Weights of a small image classifier.
Model: 40-pixel images, arch vit, moe expert_choice, num experts 64, patch size [4, 4], layers 14.
Training: muon at rate 0.018, 8000 steps.
Rows from expert 55 of block 11, named by matrix and row number. Rows with one number belong to one neuron. Each number is 200 + 30 x the weight over its row's rms, rounded and kept within 0 to 999. All counts start at 0. After the name is the row's rms in percent of the matrix's.
# up: expert up (model.blocks.11.mlp.up, 64x64x128), inputs 0-127
# down: expert down (model.blocks.11.mlp.down, 64x128x64, transposed), outputs 0-127
up.12,107,237,170,224,243,180,187,167,207,198,181,214,198,187,196,167,189,168,177,184,215,162,201,190,206,166,176,204,228,191,108,212,185,162,269,203,148,191,186,214,178,231,161,267,217,184,231,192,222,209,169,210,148,170,187,234,217,208,210,225,202,151,202,216,191,233,234,213,170,240,187,238,201,222,175,197,224,166,199,206,241,151,148,216,204,190,188,176,223,238,153,153,263,157,194,172,207,154,199,187,224,183,156,192,273,190,145,223,237,191,222,241,206,220,231,208,205,161,188,209,209,199,248,200,262,259,226,212,232
up.13,098,195,216,202,205,182,183,205,248,199,177,179,176,156,198,165,200,155,181,239,160,186,242,232,194,222,215,180,223,216,181,251,162,170,256,122,194,168,168,177,174,184,204,218,253,221,229,242,243,114,200,243,198,170,183,175,169,223,163,255,225,246,175,211,207,207,178,211,216,228,215,231,201,163,196,232,144,242,191,213,240,199,189,259,213,213,170,252,201,193,218,174,185,144,181,208,223,156,229,168,178,185,228,227,202,193,204,173,195,203,193,218,141,186,246,176,235,178,212,149,188,187,172,212,202,235,269,212,210
up.14,096,234,143,215,175,203,164,163,221,203,215,203,190,194,220,219,208,220,201,212,192,152,162,196,165,177,176,190,196,187,201,243,224,180,188,221,175,237,166,231,267,137,211,214,226,211,256,191,201,204,220,229,201,208,217,206,178,245,242,194,150,263,206,227,119,224,157,202,164,154,154,179,236,193,141,209,178,193,200,194,268,190,164,214,193,157,173,214,179,257,229,255,211,200,188,235,204,203,217,237,193,183,155,126,224,191,234,225,162,249,219,142,215,214,174,233,236,182,170,225,202,209,224,211,191,199,205,171,187
up.15,110,182,195,183,240,184,256,178,151,192,242,163,165,260,194,208,188,177,178,164,267,179,247,188,129,174,190,199,189,213,230,203,259,198,145,201,233,219,207,270,181,259,211,202,187,187,164,218,183,208,214,190,212,175,244,195,209,191,185,209,214,203,163,215,233,225,129,227,236,149,197,196,150,212,186,237,163,206,163,206,199,198,243,163,211,199,238,203,205,189,248,192,141,174,256,205,171,222,192,177,222,172,218,268,199,202,206,178,216,165,207,167,226,168,211,205,156,174,209,167,249,232,179,220,174,158,212,218,215
up.16,105,208,218,186,195,221,184,160,186,198,185,226,211,138,184,177,169,220,155,186,199,187,236,227,243,162,224,237,181,214,238,193,167,182,228,241,213,213,195,192,220,209,142,219,178,175,196,268,175,160,213,202,230,164,231,217,201,174,197,221,233,181,201,175,201,209,230,258,197,125,166,178,202,187,214,200,284,168,205,178,189,219,181,189,221,224,162,203,196,208,223,223,190,243,166,169,165,226,194,203,212,177,225,152,193,202,202,185,311,217,208,227,227,174,186,201,253,172,183,225,282,198,209,183,122,201,163,172,181
up.17,108,233,180,182,178,200,255,228,198,207,204,208,203,175,194,186,160,196,219,193,142,214,196,143,217,181,212,206,188,210,256,206,201,183,211,128,189,135,209,190,176,157,236,185,273,204,168,148,166,221,191,187,174,233,235,165,228,177,193,171,237,148,210,176,179,218,176,190,161,213,215,160,211,197,217,204,237,218,184,209,246,194,220,181,176,242,241,212,216,205,229,201,181,185,202,171,167,203,257,174,258,201,148,261,245,179,178,240,157,193,179,181,225,221,206,208,211,213,229,161,175,199,183,174,204,239,236,303,228
up.18,098,221,176,254,174,187,219,198,213,176,215,217,234,195,160,207,237,227,191,185,134,189,140,229,234,198,205,164,200,187,193,197,198,125,166,188,212,198,194,202,189,253,205,193,152,213,244,204,210,176,207,181,174,204,255,257,210,176,203,204,214,243,121,211,221,230,244,221,246,196,188,182,266,209,197,195,176,198,210,163,241,237,256,169,171,184,204,166,217,144,240,204,197,196,247,212,212,172,190,160,177,235,196,199,218,187,204,235,207,198,170,141,167,211,184,240,181,215,207,203,260,222,200,137,204,189,148,229,135
up.19,112,234,243,246,211,161,225,245,207,214,207,201,196,170,228,196,140,197,170,145,221,226,199,184,243,236,200,262,222,190,218,170,173,225,221,210,201,200,161,225,200,223,194,226,226,226,179,174,173,228,180,162,212,190,161,238,112,177,222,188,185,260,154,171,155,173,180,153,172,221,176,199,243,195,190,203,216,209,183,212,236,201,299,205,203,247,216,215,228,135,168,147,170,196,170,176,240,196,205,228,169,247,213,224,202,189,184,160,183,199,198,169,263,207,189,183,197,206,202,159,161,184,217,194,206,248,213,183,210
up.20,107,204,150,168,207,212,236,180,188,185,237,235,205,167,215,242,241,235,181,197,231,219,233,211,158,219,227,180,213,216,153,184,191,181,241,210,207,183,249,179,192,212,194,132,215,206,218,206,256,237,150,282,223,189,176,199,208,166,178,141,155,236,239,191,196,201,232,194,194,235,193,165,229,209,206,171,178,291,200,199,248,186,216,197,189,222,239,160,184,258,165,162,193,133,189,147,186,174,185,212,175,176,222,215,204,202,150,162,178,208,211,212,212,164,211,187,183,237,205,179,248,201,202,152,147,243,222,199,191
up.21,100,269,196,160,241,225,170,201,194,195,173,187,245,159,229,217,177,165,196,192,200,217,179,219,179,184,185,230,236,261,171,168,172,262,95,272,179,145,204,222,237,196,228,198,197,225,229,218,168,224,193,212,152,206,195,209,189,199,198,192,218,184,224,167,164,204,195,184,140,201,220,230,229,246,204,186,258,225,193,179,198,245,194,220,149,176,172,186,219,227,174,173,183,200,209,177,207,192,184,209,247,185,197,198,231,178,234,248,257,182,174,237,186,207,181,217,129,235,204,189,144,169,208,194,189,215,226,213,152
up.22,106,170,254,178,183,197,239,159,154,165,187,232,195,178,196,207,224,212,154,212,228,246,162,183,221,171,230,229,269,201,172,205,189,215,171,215,196,234,221,216,209,220,236,192,156,201,187,160,213,208,144,192,226,263,208,183,261,238,221,214,226,160,205,184,260,208,162,216,179,226,240,185,207,181,198,229,176,164,170,177,226,189,260,212,223,218,177,207,171,173,233,141,207,185,202,200,184,162,217,191,213,198,225,209,184,192,224,135,272,158,170,170,237,186,173,198,119,164,165,200,239,193,163,206,203,182,221,216,254
up.23,099,236,237,168,205,206,144,176,172,260,219,228,216,164,251,230,183,202,226,200,232,253,283,212,201,168,167,176,176,220,175,217,193,176,233,215,149,167,199,196,179,234,187,219,196,234,257,195,206,239,180,217,223,216,155,217,208,215,202,222,246,154,209,196,154,147,244,189,176,214,215,178,135,171,224,189,224,168,189,223,242,262,205,221,137,213,198,214,140,222,170,219,199,186,207,179,216,167,176,193,171,182,162,177,209,153,250,149,240,198,182,171,213,198,186,214,173,171,201,202,248,194,186,188,163,225,210,189,255
up.24,122,210,240,190,225,183,259,203,176,216,171,248,202,186,237,247,210,216,204,250,174,238,236,196,180,186,220,201,197,176,235,203,253,185,240,172,205,242,194,185,202,265,224,130,190,193,141,155,162,151,189,201,191,210,188,239,211,157,205,209,203,191,231,172,190,190,227,219,166,260,193,202,193,244,146,197,212,228,165,219,191,141,250,197,212,202,201,181,198,176,202,215,173,219,148,202,221,182,143,174,191,196,289,217,217,217,188,154,146,193,253,189,194,139,204,223,163,193,195,181,229,152,191,217,188,158,188,232,210
up.25,105,223,188,222,266,209,245,191,200,230,200,235,242,232,221,213,257,236,269,166,185,185,162,214,186,171,210,183,154,166,205,206,216,247,181,190,172,194,197,214,184,186,178,217,161,196,174,216,247,171,188,201,185,216,263,210,175,240,201,226,162,243,155,246,181,189,211,212,223,193,233,173,217,178,175,234,181,236,211,167,193,183,214,149,202,142,193,247,210,197,203,229,238,198,149,220,200,210,176,232,205,201,165,138,208,125,224,198,175,214,209,125,240,185,151,186,176,241,210,208,200,184,187,218,128,183,183,244,165
up.26,112,176,174,223,222,222,212,200,180,174,243,208,181,141,217,210,196,236,235,233,178,233,152,212,180,202,202,191,180,235,168,180,261,187,223,169,158,209,159,215,153,243,215,151,217,241,179,248,244,221,184,232,210,179,256,177,202,170,246,187,201,203,225,156,211,206,236,168,137,183,159,231,222,240,223,153,158,186,186,174,172,198,108,220,194,225,252,174,212,200,166,240,185,193,154,233,250,238,220,210,198,224,218,140,199,206,194,215,145,196,188,146,185,197,195,229,180,201,224,197,212,190,200,211,210,240,169,200,247
up.27,093,195,178,222,232,216,260,155,248,135,181,155,205,176,215,187,181,176,137,186,213,195,193,185,170,224,142,185,225,243,225,148,197,238,142,163,210,237,200,236,184,212,178,186,191,212,164,159,211,170,230,234,200,243,184,226,217,252,172,211,217,178,232,217,186,174,236,189,223,240,260,237,268,136,187,192,186,181,159,206,188,180,221,217,220,229,181,239,193,124,166,174,203,191,215,211,167,212,179,168,237,196,204,170,203,184,232,176,197,259,244,223,168,226,203,215,218,227,236,176,213,197,193,229,235,174,168,168,197
up.28,056,217,182,250,228,243,197,149,184,217,196,187,193,198,252,221,233,159,202,154,245,183,165,140,187,256,168,177,212,213,158,172,183,183,218,194,164,183,209,204,167,213,283,139,191,218,240,242,167,174,201,223,183,123,190,196,201,203,167,227,215,139,193,225,200,143,230,148,214,211,202,153,199,183,262,267,183,236,214,227,198,216,193,204,238,266,187,234,204,206,184,222,189,171,170,159,187,193,240,150,187,192,186,201,230,204,233,200,212,222,188,226,181,208,222,165,185,178,227,219,169,186,206,219,172,221,233,243,207
up.29,111,250,214,153,169,204,203,202,174,184,196,219,215,207,184,230,198,237,224,207,202,185,201,226,191,233,202,245,229,213,194,141,218,220,183,224,162,219,203,222,211,130,171,219,182,239,182,172,236,264,193,202,220,187,185,212,202,205,194,218,189,272,218,192,162,218,173,152,212,206,166,184,224,213,177,168,161,151,150,168,216,173,243,220,134,197,223,173,189,210,160,222,165,209,181,182,287,196,195,220,206,144,232,223,223,120,186,134,211,205,182,161,184,189,181,182,190,232,217,247,218,228,188,231,171,234,228,244,257
up.30,097,234,176,187,233,167,263,185,245,198,185,144,188,232,225,234,210,196,193,252,232,239,206,221,190,257,216,194,216,176,217,163,215,248,240,202,229,192,262,217,178,91,217,175,200,237,215,140,170,182,154,177,189,194,222,216,198,179,200,161,227,238,142,150,175,179,199,216,162,200,185,162,225,207,220,197,198,220,176,202,193,212,216,189,232,179,190,169,187,156,223,197,226,234,215,244,113,191,218,201,157,192,217,207,256,195,224,211,204,199,208,173,170,207,181,190,230,137,223,193,256,198,166,182,219,168,202,214,189
up.31,117,209,174,156,162,169,207,175,123,162,172,210,195,171,193,193,210,224,148,207,197,262,163,220,233,222,173,175,234,182,186,217,145,265,256,179,263,174,166,202,194,211,236,230,166,188,189,182,229,204,181,197,169,151,191,218,266,163,155,215,248,245,188,226,225,186,220,248,279,189,149,189,206,196,233,158,219,205,174,179,212,190,180,218,166,197,198,253,229,219,193,179,207,194,194,237,221,159,197,202,197,238,150,188,203,178,199,242,210,244,220,163,206,168,273,186,183,228,181,206,182,205,221,201,214,184,207,187,214
up.32,112,216,193,182,219,195,288,185,177,191,225,203,178,221,182,220,212,215,197,205,165,135,241,228,205,194,133,239,228,171,215,186,177,178,214,225,157,216,203,201,189,203,155,216,264,211,174,271,166,229,189,184,257,173,232,202,208,159,243,227,154,201,163,178,199,264,190,175,162,184,172,228,202,159,227,186,168,183,198,205,218,242,203,234,213,253,183,202,181,196,209,167,210,127,202,181,233,203,210,213,211,242,241,152,165,204,200,205,163,171,263,206,165,167,170,184,197,198,196,169,227,231,149,239,219,172,180,232,238
up.33,100,235,169,152,204,236,188,216,149,172,192,203,194,242,178,238,199,241,151,194,193,182,206,164,220,182,228,221,229,217,213,242,195,212,189,221,166,168,210,159,171,215,152,206,196,185,175,215,205,216,233,242,224,257,220,145,223,166,215,188,176,202,166,233,186,153,172,256,211,282,167,172,233,206,176,190,196,183,208,199,201,246,142,216,202,183,158,204,213,150,183,251,253,204,156,207,189,225,176,209,218,170,210,191,209,251,251,277,179,224,181,200,164,193,165,263,192,162,206,200,197,216,225,144,161,237,187,178,194
up.34,104,206,140,176,191,155,198,144,163,223,280,197,199,209,225,205,209,188,225,216,196,196,210,193,165,276,152,173,212,206,172,271,162,219,197,201,174,206,213,235,204,200,175,248,210,210,204,239,233,183,178,184,235,234,250,213,195,145,211,240,236,241,184,180,178,201,181,237,173,198,223,204,205,193,202,216,183,232,210,138,234,167,166,188,217,200,151,199,146,183,145,166,195,232,216,173,227,203,148,232,199,230,164,197,186,234,172,182,172,226,209,182,198,150,165,199,258,227,257,173,152,192,231,237,218,181,207,189,247
up.35,110,225,187,193,160,278,158,218,138,197,230,137,168,145,211,193,178,192,170,232,206,257,184,198,223,251,206,227,199,220,205,204,189,222,221,184,223,179,200,231,189,224,190,215,192,193,207,211,190,230,236,193,190,192,264,162,163,181,226,217,224,208,170,246,201,243,247,191,249,178,202,180,145,224,203,192,188,127,187,273,138,197,236,220,185,236,165,130,212,199,218,218,149,190,261,225,175,166,209,195,197,155,236,210,209,210,200,215,221,176,187,133,217,188,199,174,160,207,186,239,193,212,176,180,194,244,200,174,194
up.36,099,196,176,131,173,188,213,213,144,248,186,199,167,173,228,220,223,155,178,223,209,226,222,212,187,221,227,199,175,234,254,215,219,205,186,228,226,177,238,215,227,139,207,249,151,196,226,242,221,233,196,228,220,138,184,209,172,230,164,184,256,221,178,226,228,213,183,196,227,202,197,195,180,217,185,176,210,211,244,199,236,182,150,227,187,122,209,124,212,235,199,209,197,202,163,162,227,222,210,235,214,177,230,191,211,173,251,183,163,184,222,203,204,175,244,179,249,142,206,179,209,208,157,141,235,150,153,195,185
up.37,099,222,230,209,220,217,230,169,178,194,247,234,192,233,182,173,139,199,183,184,231,218,189,211,138,161,235,166,202,201,173,231,187,192,187,208,203,193,189,231,162,274,259,219,266,220,222,158,260,193,183,208,163,157,210,183,250,131,188,200,193,193,213,224,195,206,156,238,282,187,174,166,191,255,145,218,224,202,171,186,153,183,214,195,213,143,249,207,198,234,205,190,236,215,208,240,235,206,169,175,205,210,182,209,146,188,176,154,210,216,198,174,258,182,174,214,196,218,150,201,165,234,191,191,224,201,185,184,193
up.38,090,180,133,199,231,205,231,210,248,206,215,233,178,171,198,197,170,220,237,201,174,168,212,244,176,257,183,157,193,218,176,166,211,157,255,215,202,209,207,219,181,218,220,249,149,196,256,227,206,216,224,190,239,192,196,212,237,204,158,147,212,203,207,205,152,236,222,258,218,184,228,215,175,201,247,238,184,258,216,195,202,191,253,162,147,224,133,119,148,186,163,197,211,174,180,213,179,192,237,222,180,229,212,210,192,213,186,193,135,198,184,189,195,124,200,168,188,204,183,197,247,215,220,197,167,158,213,215,212
down.12,111,175,216,192,175,245,181,165,258,144,218,168,180,163,212,191,230,215,207,204,204,197,199,209,228,205,195,228,176,194,221,157,190,165,234,162,183,202,210,180,212,186,211,213,207,225,184,216,198,195,214,208,211,231,165,219,181,162,180,150,197,233,173,172,168,186,246,180,200,183,199,104,243,159,209,193,228,233,188,250,202,192,241,172,235,195,241,271,204,190,213,192,164,182,237,156,175,244,237,240,214,262,239,176,144,225,233,142,184,216,231,156,176,186,216,200,227,210,163,252,253,203,164,216,188,145,145,179,184
down.13,106,218,163,186,193,223,208,216,211,179,233,211,163,245,232,181,181,194,168,209,185,229,124,112,179,234,213,187,210,175,244,222,210,144,222,192,174,195,214,279,206,211,227,194,234,225,191,170,211,222,216,184,194,171,182,209,196,116,165,204,194,197,184,247,217,167,244,182,181,162,225,224,209,194,239,186,247,245,188,192,155,162,158,157,237,190,211,246,186,258,161,203,191,211,239,169,188,224,188,232,183,186,242,176,229,188,195,225,226,198,185,199,224,128,210,207,197,180,243,176,214,209,226,233,204,219,241,216,129
down.14,098,179,251,189,232,245,197,208,190,181,163,230,213,173,181,196,210,231,204,193,225,190,241,200,258,192,210,175,211,228,243,203,196,223,271,207,196,241,179,211,149,221,176,224,196,226,210,198,201,246,187,279,218,201,164,182,171,217,192,195,203,219,171,212,237,124,262,198,223,142,129,257,204,233,217,200,214,201,197,217,145,150,168,198,216,156,225,208,149,161,204,156,215,143,274,197,191,205,196,190,216,189,188,218,179,184,158,175,188,156,222,181,259,181,167,181,162,201,202,199,241,200,198,167,218,185,158,182,203
down.15,107,207,205,213,231,189,189,179,189,189,214,190,194,147,209,226,186,173,230,197,172,173,216,172,170,230,183,222,223,223,168,187,183,212,196,156,171,180,166,230,212,214,218,180,228,209,201,162,204,132,203,238,228,165,231,147,180,196,170,189,189,195,243,183,204,253,154,161,163,244,206,251,211,202,203,204,185,236,175,211,241,182,204,234,212,223,167,154,204,228,172,215,189,234,97,209,208,172,221,193,184,203,183,184,254,209,183,239,210,197,202,229,164,268,196,154,233,184,206,278,171,182,251,165,217,288,219,180,247
down.16,093,167,175,186,192,210,194,230,187,192,161,161,217,198,177,223,221,199,227,205,196,251,221,215,208,215,245,200,235,213,146,182,203,220,207,241,216,188,229,177,201,181,214,170,190,194,186,174,213,254,214,169,202,187,216,254,198,233,196,193,189,153,212,213,177,186,232,174,187,235,224,187,214,191,175,223,145,229,162,204,205,161,244,181,230,172,151,153,175,139,160,227,233,218,207,248,203,191,168,250,119,225,262,169,143,197,253,188,162,209,187,265,213,226,192,285,210,166,203,172,223,134,234,192,158,211,217,179,211
down.17,111,244,278,220,212,182,222,206,146,216,196,221,201,206,244,219,154,199,161,231,174,169,204,238,143,231,161,192,182,228,194,249,230,165,183,182,217,224,243,181,198,193,235,242,207,157,194,226,200,206,209,153,152,171,205,199,213,262,235,177,231,181,262,141,198,199,177,133,178,187,205,148,146,190,196,208,252,224,225,183,244,212,191,226,218,161,186,202,234,219,200,167,200,211,200,205,195,178,213,179,186,167,168,202,204,219,174,262,182,152,243,145,210,197,186,165,239,185,178,185,257,192,168,167,188,205,236,228,230
down.18,089,203,200,213,182,210,209,237,141,198,172,217,227,205,196,171,174,166,234,227,169,201,264,201,180,189,165,180,172,198,201,242,182,249,247,194,134,207,229,243,170,236,197,132,179,225,244,252,134,231,205,165,143,186,233,154,191,215,185,207,233,241,209,224,145,179,218,237,240,225,206,131,171,200,177,225,202,214,156,213,222,183,180,206,159,198,174,208,219,198,268,159,247,227,201,200,199,188,209,248,218,164,204,192,163,202,227,204,189,233,203,233,200,165,196,162,179,207,204,235,182,192,193,170,131,218,231,197,241
down.19,117,251,216,175,191,234,207,180,202,218,252,133,193,163,217,254,204,225,218,220,207,217,185,233,175,191,174,211,286,229,176,173,192,155,120,236,197,198,251,187,158,204,169,193,225,185,213,190,172,179,178,186,210,162,145,204,178,154,252,206,224,202,241,236,232,144,158,195,236,216,208,173,155,221,232,178,178,182,203,169,219,254,170,187,207,200,257,183,176,207,198,137,202,244,202,204,267,168,231,197,198,179,194,149,187,208,202,146,232,226,173,189,215,198,205,214,189,179,197,231,215,187,203,177,216,224,179,265,204
down.20,111,230,156,241,168,192,226,179,247,195,180,171,128,212,202,231,194,211,217,213,175,209,189,196,236,194,214,171,135,227,206,222,172,150,179,229,210,192,241,179,182,292,192,152,249,179,239,179,149,157,250,201,198,184,181,208,189,163,237,210,198,264,184,222,195,220,179,170,212,142,193,157,197,267,239,181,216,192,201,235,239,202,164,199,188,181,226,180,212,214,208,234,204,202,205,239,230,177,188,122,223,211,161,261,194,229,213,183,234,190,190,179,172,163,190,216,174,160,256,232,201,186,187,203,187,212,221,210,163
down.21,102,196,179,177,197,247,144,226,239,246,194,194,221,199,172,165,203,247,168,156,174,216,240,231,258,191,144,213,194,261,165,182,163,228,220,192,224,233,193,170,255,205,211,213,155,183,201,238,210,187,226,170,231,163,138,210,236,210,199,194,202,186,209,151,200,203,156,154,132,251,189,167,176,183,184,209,216,170,228,247,210,207,225,179,209,168,209,263,234,231,181,196,167,188,207,153,211,222,234,230,232,167,244,170,207,175,235,148,188,215,247,206,199,210,235,225,125,181,173,189,177,225,218,204,186,209,174,188,204
down.22,113,179,252,210,168,197,197,186,222,194,246,201,209,145,209,180,213,215,241,241,207,164,185,219,188,179,215,193,198,212,133,179,178,290,191,197,202,231,184,211,197,177,220,279,205,145,155,218,142,173,174,190,210,174,189,164,199,204,211,247,225,215,225,173,143,227,190,176,270,197,142,203,221,133,176,171,195,187,194,160,209,221,213,275,146,201,209,177,191,216,228,211,228,241,163,224,213,203,191,185,207,216,193,183,261,191,249,216,191,173,212,218,211,227,215,213,181,217,226,178,153,206,219,235,165,148,182,173,231
down.23,092,219,165,183,143,187,261,178,192,211,192,183,185,178,173,171,183,187,250,243,192,221,193,213,213,197,170,223,164,176,238,165,204,199,166,212,211,192,238,150,246,185,125,222,220,162,215,260,159,226,149,217,239,205,186,198,221,189,172,140,201,145,248,207,192,181,202,152,236,150,240,227,216,160,179,174,219,219,239,204,155,188,204,204,192,121,231,214,176,203,210,238,211,214,229,204,265,221,258,247,187,230,188,190,210,149,190,163,159,233,207,233,211,215,220,185,197,211,249,174,225,240,222,199,220,184,184,209,184
down.24,125,168,231,220,174,219,217,196,246,242,241,144,247,278,182,202,177,220,185,196,204,192,231,164,202,190,182,179,168,212,220,177,170,208,164,171,218,199,223,219,169,235,197,238,217,163,223,201,175,202,208,162,213,204,215,188,186,128,217,211,155,241,220,209,200,230,175,175,242,197,195,210,179,157,204,183,202,146,261,190,226,225,206,293,177,216,192,193,194,194,255,191,173,192,159,183,224,159,190,212,261,193,149,212,194,296,207,214,193,201,180,183,240,132,183,188,181,194,209,172,206,200,193,169,157,236,179,252,186
down.25,110,196,176,189,198,197,166,201,204,241,237,226,221,211,189,116,181,215,181,222,242,220,251,199,241,209,209,208,194,223,237,175,176,199,159,190,212,283,202,176,161,214,211,217,225,213,224,257,108,158,232,192,179,194,216,186,187,171,235,196,180,175,196,249,201,169,247,209,159,188,168,227,216,210,246,194,236,143,168,228,205,211,146,173,194,245,242,177,191,206,238,192,221,200,223,105,202,208,182,222,222,190,233,193,200,187,199,240,166,259,185,191,155,189,210,189,188,225,144,226,204,161,205,215,157,177,198,192,169
down.26,116,199,215,227,189,215,232,193,251,250,167,193,199,206,197,233,200,198,210,208,209,231,207,152,125,148,170,170,152,224,245,222,187,187,211,252,219,193,177,144,181,221,212,141,218,208,171,196,193,157,240,194,193,207,208,150,157,197,212,235,139,239,138,269,210,206,211,231,246,188,194,144,192,232,225,202,228,180,236,159,198,185,197,191,168,148,232,149,182,212,221,194,238,187,180,198,204,167,224,221,241,176,203,208,190,185,155,180,150,249,214,219,202,157,194,189,227,197,258,252,211,197,217,236,171,157,233,216,193
down.27,108,199,197,155,201,179,180,203,172,217,264,219,204,208,229,190,183,197,187,180,250,178,256,192,202,224,167,167,198,228,227,225,150,143,168,212,230,268,238,196,193,190,170,191,140,210,216,186,236,152,208,181,171,150,226,169,230,190,212,201,213,203,221,133,210,173,166,202,204,224,273,207,198,159,118,247,214,213,206,205,175,213,249,266,223,178,233,218,184,170,178,210,211,250,218,203,199,220,169,218,194,207,162,144,183,208,213,240,234,182,199,166,243,228,199,180,184,204,203,134,236,139,208,204,209,196,231,208,225
down.28,049,218,198,191,216,190,265,239,169,209,180,227,221,194,177,205,245,250,159,167,166,155,243,218,183,195,212,209,179,164,218,200,208,148,313,205,236,246,177,231,225,162,181,216,211,186,206,214,197,226,215,179,205,204,203,214,263,185,212,204,241,224,181,229,235,246,148,217,214,196,210,166,220,196,183,204,197,176,201,174,201,194,146,134,198,152,165,192,201,128,247,169,221,179,188,199,178,195,180,174,171,232,203,211,187,176,192,134,237,194,207,234,149,182,212,193,229,184,159,151,198,223,232,206,221,222,249,236,170
down.29,116,219,222,216,186,232,155,224,202,167,201,184,178,273,180,156,204,223,199,246,245,170,194,233,217,215,144,167,218,206,137,226,177,217,222,207,203,239,160,149,261,196,197,254,200,208,206,217,185,208,224,239,163,211,181,212,189,184,221,212,192,211,222,232,153,158,154,180,208,158,157,201,198,232,198,251,157,177,224,205,116,206,200,208,206,180,165,196,167,200,196,143,219,252,220,230,210,221,180,176,209,181,188,219,144,267,181,211,217,172,192,170,241,253,201,195,202,211,248,235,181,230,199,184,220,119,209,202,192
down.30,088,232,270,187,178,220,269,248,172,232,236,203,189,215,179,238,175,189,156,214,185,225,155,166,204,236,160,221,161,204,167,237,262,221,214,153,182,207,209,221,258,210,234,181,200,191,203,229,244,217,189,172,203,205,200,207,256,160,240,168,185,150,225,194,273,244,162,170,193,191,226,185,222,176,210,244,135,167,215,157,217,201,220,203,184,146,246,198,217,217,211,206,154,194,198,230,178,207,236,249,165,193,201,194,156,224,232,180,168,236,192,158,200,178,226,201,171,199,185,195,146,160,180,190,173,175,177,187,184
down.31,114,165,174,253,153,184,223,202,196,156,196,231,200,228,203,211,240,140,186,203,198,213,206,194,226,227,143,206,231,165,209,189,202,204,199,192,163,165,224,161,191,186,233,211,238,209,197,242,229,172,202,173,104,257,241,240,255,197,193,218,196,164,210,205,195,186,159,236,234,176,215,206,240,172,198,218,240,232,167,218,216,222,198,190,210,218,185,200,165,230,260,224,226,205,235,213,199,197,189,162,226,262,116,189,201,222,229,137,251,155,237,176,193,210,190,180,225,221,195,196,153,172,211,135,201,185,151,202,195
down.32,113,200,216,182,244,188,186,228,201,241,181,196,263,239,208,220,186,251,192,249,182,212,231,157,153,195,186,238,231,176,181,233,227,156,151,217,180,124,197,169,213,229,214,144,229,156,228,170,206,210,200,234,171,231,206,233,169,237,180,196,190,208,119,136,233,173,198,204,197,205,178,230,185,254,217,216,259,200,232,216,232,205,233,187,228,219,188,144,200,178,204,191,185,199,222,187,177,155,207,186,218,195,149,228,171,232,226,200,215,231,123,159,195,169,212,178,182,172,242,202,199,161,156,219,205,165,239,216,192
down.33,111,170,192,209,199,156,183,186,249,199,203,150,204,203,224,210,221,211,145,244,209,218,210,213,234,186,199,194,229,194,217,181,214,203,234,206,190,219,150,182,169,160,192,213,190,234,196,200,141,155,251,193,181,181,202,185,184,259,257,205,199,210,163,181,187,225,156,219,202,177,208,232,162,226,176,176,228,204,169,225,145,215,201,177,246,144,164,145,148,201,244,221,244,217,232,220,148,205,234,202,177,165,138,229,253,177,198,231,174,221,229,267,204,209,208,233,156,199,134,204,265,220,188,222,224,206,195,165,249
down.34,102,198,243,216,217,181,225,177,187,223,142,197,183,166,261,251,189,210,189,192,189,196,187,227,167,169,251,197,194,226,225,156,187,208,188,201,180,174,224,206,206,174,211,220,178,184,199,189,164,183,201,201,158,209,288,169,184,215,201,208,200,172,171,167,248,233,249,208,208,217,208,247,197,287,244,191,214,176,194,220,199,226,111,190,238,226,166,196,202,195,147,160,199,162,193,170,222,180,191,189,148,142,199,222,169,204,226,203,239,270,205,197,159,214,159,227,182,211,204,202,222,159,221,190,248,204,163,236,263
down.35,111,234,181,167,209,173,200,219,189,175,200,245,252,206,190,211,261,190,220,141,223,203,220,201,196,260,192,163,171,198,198,185,209,195,239,214,172,197,176,162,203,170,172,226,204,214,247,194,215,239,120,218,237,183,202,241,226,198,188,242,191,197,159,219,160,210,142,182,186,201,263,184,195,192,173,212,134,224,236,184,245,204,196,203,151,226,160,190,228,159,182,255,218,226,126,170,201,168,223,189,210,187,201,210,164,185,146,192,203,187,213,283,263,250,227,211,198,170,188,201,194,181,209,202,184,173,170,196,253
down.36,102,174,132,213,217,239,203,181,210,185,191,201,168,163,196,176,165,187,227,202,177,208,158,190,199,177,173,206,211,220,182,220,223,233,253,212,228,150,195,155,247,168,202,260,175,130,193,184,262,231,237,246,136,219,163,235,188,200,247,196,211,161,201,199,215,145,225,174,199,180,194,238,185,179,200,222,209,223,235,211,166,172,216,207,222,290,166,225,182,218,174,240,169,195,244,171,186,179,192,176,233,223,224,146,165,257,195,186,220,169,196,168,172,252,212,255,213,199,205,181,181,208,218,199,163,236,165,176,215
down.37,113,204,181,194,130,144,162,195,204,182,165,227,180,211,174,235,241,160,192,241,195,170,165,218,241,167,218,193,200,242,252,222,179,211,152,187,219,203,196,219,187,223,215,210,200,209,165,210,219,196,219,222,267,217,207,193,160,155,156,134,252,223,148,198,200,178,179,169,156,211,205,206,164,231,231,183,249,212,211,198,220,183,157,214,170,234,180,205,165,234,190,172,196,230,165,158,224,277,228,160,210,226,243,200,249,204,213,226,217,189,219,180,179,215,215,213,257,147,134,199,194,186,213,213,243,214,186,247,158
down.38,080,199,213,220,185,201,195,179,270,157,153,187,158,201,195,229,221,171,178,178,206,204,221,183,212,196,191,164,222,208,180,235,194,152,273,177,159,194,156,208,171,219,245,166,184,188,191,216,176,233,290,259,171,181,191,161,222,250,173,211,185,138,185,262,239,226,163,205,196,162,203,210,228,232,202,221,214,215,179,173,223,229,168,230,227,245,221,236,270,171,228,234,203,233,159,245,170,190,230,171,180,186,223,231,148,175,196,187,212,220,176,214,193,187,168,236,220,197,230,180,189,216,160,199,208,172,157,148,198